config.toml
model = "CTC audio transcriber"
n_mels = 64
hop_length = 160
tokenizer = "char"
arch = "gmlp"
norm = "layernorm"
mlp_ratio = 4
layers = 12
precondition_frequency = 16
max_grad_norm = 5.0
cautious_weight_decay = true
warmup_steps = 680
Rows from block 8 of a small CTC audio transcriber, named by matrix and row number. Rows with one number belong to one neuron. Each number is 500 + 40 x the weight over its row's rms, rounded and kept within 0 to 999. All counts start at 0. Numbers have three digits each.
After each neuron's rows are labels from the 100 clips, of 14848, where the neuron reaches its largest size: "peak on" is the class under the peak; "loudest band" is the band of the loudest frequency at the time of the peak. Only what is clearly more common there than usual is listed. The data: phrases spoken by 400 fixed synthetic voices.
# u: gMLP up (value half) (model.blocks.8.mixer.u.weight, 320x160), inputs 0-159
# v: gMLP up (gate half) (model.blocks.8.mixer.v.weight, 320x160), inputs 0-159
# out: gMLP down (model.blocks.8.mixer.out.weight, 160x320, transposed), outputs 0-159

u.181:427521427472522450490515512482464526483492500435474574451503501443541474503479486440472528555556559480482471540464493522519489470515460471478511481515462572512613518524517500621506477465553519538543559548478449541510560460509552472507419507554566560496583450487482496494466522554526537474530461499437498498423544438458502548554526542502465404489471527516488450512449474466611541542486553526509576489461447501506514509452539517500532532469505496467504560525455482506495522513547532
v.181:512564552519488466517435519516497531599568528534562491495555581495508478461476527497515510486551515491492470517471538506383431503500479454466524521457438554514531515530517528487456603512477451516444458525480553541500507432459461499538558460440506454515498479439556498506599417475544501491556476532516490452470457528498543527534558485490462532451504522443540458532494550563513487470540481528461529494496480482520479494451507565513480480560550544488401511475432515511481383475500480
out.181:515494447430477493488535482507516525433539491572488372554526478507495484476532458521530497468471488465478524448509493505473517469504555475572541499455494480513424479408495444462506546439506467490514577442480580495475518481490450508476541504479484529469455510534497448489492511441554490537515534542507564526492501548455483548487526485534489573516486456466520568470519411536493443509419515471584443451548458541526538481644570543525550443524457497533527447440506499518469487503489515
peak on: /ɑ/; /dʒ/
loudest band: 500 to 1000 Hz

u.170:550447530428560518536576480505480483548522526466543530520538494533516583566502498440516527526467506534471490482488467533460490505505456482551462543451557467575518478507485512487542518518490465431493525495492495495441549484544506517511467420565527495432511485463480493477523412489457514478487494602521468496516531494517511551575595447473511468474476543434482559559472548512515558489552443487538575440543504504507524500560493430508524529580501576458495528453492444423565475561426525
v.170:447556479491538496453530490504450539513521496491466494494512456528537514523511535434462472539460497511523553558485519530535527507452469536526476581447493548536553608535462567523484539454582538505560491518457507496544521546525547556501525494477462487498530476501463582580432498428520491501511435454453552484507457469413436522467588423498511449513499439483481537437483468509432438502436540503512460451472551519534580504532525505516547524440549513425490495510512473545509545582479485
out.170:475493514568410484488500492530492481483502520531458423482519511472551478464458488544527505453492478513482523543571548528552531520513531489469526493541544478536454534474501482512498417535490499540573491481474514464539495491475511458503465560487543580601548535561580538460475566564520471542454532521491397528495491530525488484458514521491567509471534529515546468460522420515510471481455569513478424522492457521483451521455543609512509453411561471473497543592426563493454490453530517
peak on: /aɪ/
loudest band: 500 to 1000 Hz

u.279:487474447511451491493397568520559526494512495416512485463476543509460552444535463469450482470504491564448478465488460401422522517513483534518464504516472485446539501475548539471421483470523557516473473477495453422487481461521507482478502527500488528519428375465453442519551538493509539465459518481503553512503484538534559445456509475443452576509442482449540490598467482516506516459458613557501560426527501544515487416487461454535477518507498499519507461509530478511530498464536508
v.279:454503547592488448468431476551498539490561428521397468506462540472562475472414510434487536433451492496441511478493522487467565541430544536579525456484460497510593509470493523446446474462481495540465523513512518480445572489481528526460516468500470468514538516443491552424510458479467516466479474487505568445499509492505524529511503506507439532422492506528467500474543522483541477489506562468518543583503491429471459430449468544468556571420534487512550522495500471525526477410513501
out.279:478456500522515526521494419430451458482501565574522516515564452506527502481500468499531476494459510473514471532498581525562426550499526476419498528451560501581491587446533513477504460488458471576528510573455566514460488447463493484431515492478468524484497475483508485453514548487531477543505489536564380535541585472502447490534498447519494498451490468547462515523527537512468517486521421492430454582474523509553547493461543460507528475594509477490470493438543516526437529452433521
peak on: /ʃ/
loudest band: 2000 to 4000 Hz

u.268:565468467529558442544452507501583498434496524520454523478514411499512488570504472562555487507478497520549522453489510459466536538457536451508461508498509519545497413553393544504472501474461452536489462504471430430455450490468514480521476485477492416515509452461479490513529549562485558494541526487419429469524477493471495442395504467526478550441439503480538479563514503521443482539507503539593470503455559556459555528523545473488477426533487531508481481477571458439516487543523491
v.268:488491542480465543461560545575463521495518517521458475501534551500480515506441500538513472462456480465521475535513474483437598490563461527481513500431544537480459458439516441450535540464470544507541517472517477522457611518369509506573445481519478534541489423534462542452473464483498538523479494559462501477488581459508499524460500514477418476468496471447515573474488503497444472488457528443463537523569485551500484570538551488567498489600520548505451474500527514576529446524465486
out.268:531538526509449459451478494504445446529458524548521460501499487538469508484475531382414581488502452500496529553485482521537502522565447531447549493578448469484513553498574501491585492501491554482531476488539550542583453463486465455464586559506489533475472538469510496559457366451486462475445468519525555478487534477515525541559456503442489411557472500530545524492552509438538533460556515514460520535529524446533424482469494484494526483459512506569482491491501493550503543493527508
peak on: /ʃ/; /tʃ/
loudest band: 2000 to 4000 Hz

u.41:489511548525493484529491512523482499538504523596445526532542407496556504525572505556483442442547564500487551509513475603528560425463483400488416559460454548461511492551491537450542519469482427509459544461465509549508531506500458522476485457485458488532526505523529483550456445526510491547492518548429574520446516467467483452462506532520504500474427511475524501568409546501541510482499461515563524454433562481522537503501499458582492538470554478508477500555563484483557486473465448
v.41:575460485447500504436525441506576464548535486457536479502507457504508523488522492537464557524465497503511523477418384455483575551482472442497413469475461490515488520526462514559459533549463564533494571450572533501504491434493483489558462506559484506454470527517485446505488487419517401521423550454550514476530471535528500498488501444568436554448487512576521520494520523490482552510505441446519557514473444483547539529513432555518494436509527485462474528551518443500519554510518441
out.41:479514493530522503479529557494522531480525439527511521537557525485521513428513502561428561506525511485469555539466494487502423490457544559499492489508536504427439501474532462493611561493475510530511506515495509546430465501506433530504546451456471564511494553490407491473513553517479405476529522468455474576550457498527577560531421486436445505502498429521439585443486491457503528541576445468482482472455527527448545501427467500519497507509478541483463504390516491527530456551507531
peak on: /aɪ/
loudest band: 250 to 500 Hz

u.260:456464462495475519475496487534482550483542551499502488552554469520547537386475435432492547468504462554427481539582461511564451450484468464526537540483465535486512549491497507487525524567494521467425426458508532549528512502482579500500526501506402509496572517525500485529533492478459551442474498509493499453416547566507519507439531455504473494451464488478526552454508509481427487494555525476495521526584476462486539452577446542567479543554462529417510557501449443551519450466505469
v.260:524559484538491456421517524505530499510519517528494482521552480414504532470466451538458548494445497491454507577532476457441570526467497414491499451467450555528525519388559491480553526539502562537506536539522504542463519538513543515486522462520479530484493556476577508461539507511501454522475511548490424525512555484547470556509454569534526489447443534420544475528502481521516510526445546519519470579494538525452474503524434536421445584537583580479488453499504480505601504510513507
out.260:557510509455518517495500529489508503471471510520483519501474585532506538549559549545511451492474480455506570443470538460491508469519508475454452521506487491475508433502497508541467579485526489506532576527406524471511490524542537569508498464435603463491461550476525486449508477526574477545515506545505513551554546450437472523573473513508547463541597503527464448554530463470598523561509517482489488513422513564453496502425468466507443427464475456513497431475532515416466593529462489
peak on: /ɑ/
loudest band: 500 to 1000 Hz

u.266:435499524557461459442526547492512525488499555515584537525517574568527545495376467483499456551486418582517467462494438465443491572468490545512492527454439469518470475503540499464515513508478501507523464471493460480485450435544525490564567446465580537530500452489494462511526530480517531530510504484395505578423510567477558506516538488491465539441475504486447461497515438511462494387458505497507462521486517533483456476486542473542458499476449450471535546546480524487458523502567541
v.266:494537515506554474503541507510397564519435514502487510533448492544484448519529436508550528411440532466531500522463529523438574495526500522466488477495507532578478549485526565501537549439482554522429478485492542549472440497602438483500544526550497480472561422527490522504489512490538440532475485522556485464501575480548511469498427512455480514412477501527519511464528507543499527477474528464502575509457475482436465547455565527398494485586464470506483463587508527505544487525561534
out.266:595526464514488482542438516548547441530477501521495479453506585504449492529502480426530516446460550496562413503513567546477465489456573470503472496442513482486564530479569509503521480487503501541510522546454473479554601571523476497450491497450511487426538471502449428435572511571521489490577478494538492469511477450477439463473528487507473526424469576446446501517561566555532504503495476455511520529505435555471418445493497516553503524524466512534512478442510456518490569536473488
peak on: /ʃ/
loudest band: 2000 to 4000 Hz

u.56:514472455475534580595474477499548469446477440539480503563503541476454469483487570509487548487479517493499596490483514499533520496494474467459459439474554470430562439490468492543495492513506533536470443537513567497443492476483560505484491457562507527465440556491486511493555571551519504534524540539489460536488475472516434531489515514485484509528565481586505530505473548469500539516492420556511466532433398503487534412437473554381519481477507549506527512538418499558551544493530539
v.56:479553455522608523539508533522512519474430448652510436499517497491486500532491493502501461527517530432514477500432458387483451465449540499499495513465537581513435505442550478513596568510503486498514536460516575474440490521493532450511566499481505527480480413495475478464515520492454489500445422445517530528492452475481564499532452486516472493518483494566439453467499581507512490558477503463523508519516422505462500500563533468502527490432529516548466570538502539536528558526474511
out.56:473504592501498434462524524543530569573472521411494540445534466507469447536547432481542566518518543576474485532487470542462482509530451431482517517496566479554485466519558497507457448503446464487539491428595452452547446523509485549546577468528508527490484471537574457413493442492495516519549518521478489492499540494521533516455536544500544553519479570414493499457484543460500476418539585501486444468578502485454545439483515484538514534514521492426459492504526538513520501480514508
peak on: /ɑ/
loudest band: 500 to 1000 Hz

u.187:520521523537512443443495500499490444512459467461454530528450486437538517466560455524468515508477553452511425523513466514479439504523432506500529463516384480551449460442437625467528504544511471489564558558501501475411538500449494502498472457559511535454546454432567478511519479496501471515458468474481492485458519440486414563546515568455532517448516521460468434490440476482549441451437512534479487505430487504467517538468541491496479460471532527452551521485503483495506558498409461
v.187:462494437576497506481562534500515542530429512453489502518495532499545470507559591524467489509512518506501442507534509591501480512405523537477551532503469478558429443475483507486552485487555619518526494510556486511507583493602491560456503396474552477563510416472510493470432546465487522466546486513473483504484487508436541416496549489493543547482432523566451477494537492556481459523441584474531517486525475541468447486513486431483538537494459555489530495543514484520510480512523464
out.187:466531463474481487462505539445543499421517504515516474432505496556476545503506502421492485539523440478437563461447515512492429511436494388510494516516551471554473582552520483520514488464522500509440461490506533546531424499459511574454467488521417510535546575548491574547474449420488533489487581511550491469497519539514513493454443498529537502549534468556448535490493556428486503515470432420462487520507550500570498519415498427526488491541464527563470555516508527447502454503497523
peak on: /ɑ/
loudest band: 500 to 1000 Hz

u.1:427493453460423532549485544455494539469549436485436579490531427536497472503463535477423504522496550449492436503564442480500466477418512456562519421500494615557523528484460544446576478488527476473544462530476479464486585453534539531487456521517418488517468436485465502516573467492504530441463484495501494505518533421510480485469513479474495488461493476473549548509446524459530456460480532515531501462515499445476470515502424449457500605482506454513510525440510463508490494499476586
v.1:517586512492497508505490484569516500505523485537461531516493473565519475525593537512434579432491506499542472510475551454517504457512568473554510500580571537574511510446502533452555533558526537530452489548462532466505553502568527595586527550493488528523560556478524511454575584485469550523518481460499471543459505455455466509554521538455492566499486530544545508468484510530505549557515527573474504546465453463464509461555499435515464483429539550524499463530530558491520532511415505
out.1:471513505506556468431558486509468383490438469491507430507499525502549437506519486535591455527483527469476513496551517493487588517555491510534463573541540475448527463515511506501540496531486487525506531510497470478494432561444487458509502486475554528519527537457591437416535549464453494495525456518570575521565556489471446544496455481436570481559480583510443457472513436560477491489516527452499507530472484535484547509481508584544475439490456543473556468537462469461446558522523529
peak on: /ɑ/
loudest band: 500 to 1000 Hz

u.51:469516513546433517465454500471501561497496538504487496528418482455525510500483485460438491492504531500502525439519485504534538506491444483479519469496490550518551491492465485516469601436492479514529527483594509503536598522520489538506504513553569476502606492480497443470551565519494516480434467448436448517509565537509577476547489430433444457559509553455496438583559526519524519496462546509511530480492505452469398478536496612522498489521487605507483514459507565466477461468558495
v.51:549504559472526472582468478537479467492470439530443456538467494526448507453483481465522479465544519556448461572451439513540509556553540448514506530413460563473427523466575516542448494515533503481511443403553496537457533522489517528519552465530507556465484468495397518514529536465529477549442528459509540454476497516571516508498475535532442520441476479502527492571535425483468533540477545541516592469569496511562504453483488465548563476465482531475444516563547519501527466557497522
out.51:553465491398535495496477524542541511512502456445487581544506491512433539473466520529489459544537520517543445479561512564504499487474480550461483542556436464447462442444474443479519497582456613490433509565435497513505484494474546471524481467434501522485521527470497521533469535465482527593546498516551492502489471512489456435546538534509548459448507496570532579513430490491452546544465489516537458475559495521493537588545495442433480543473477484490471485610522471534520530507477456
peak on: /ɑ/; /ɔ/
loudest band: 500 to 1000 Hz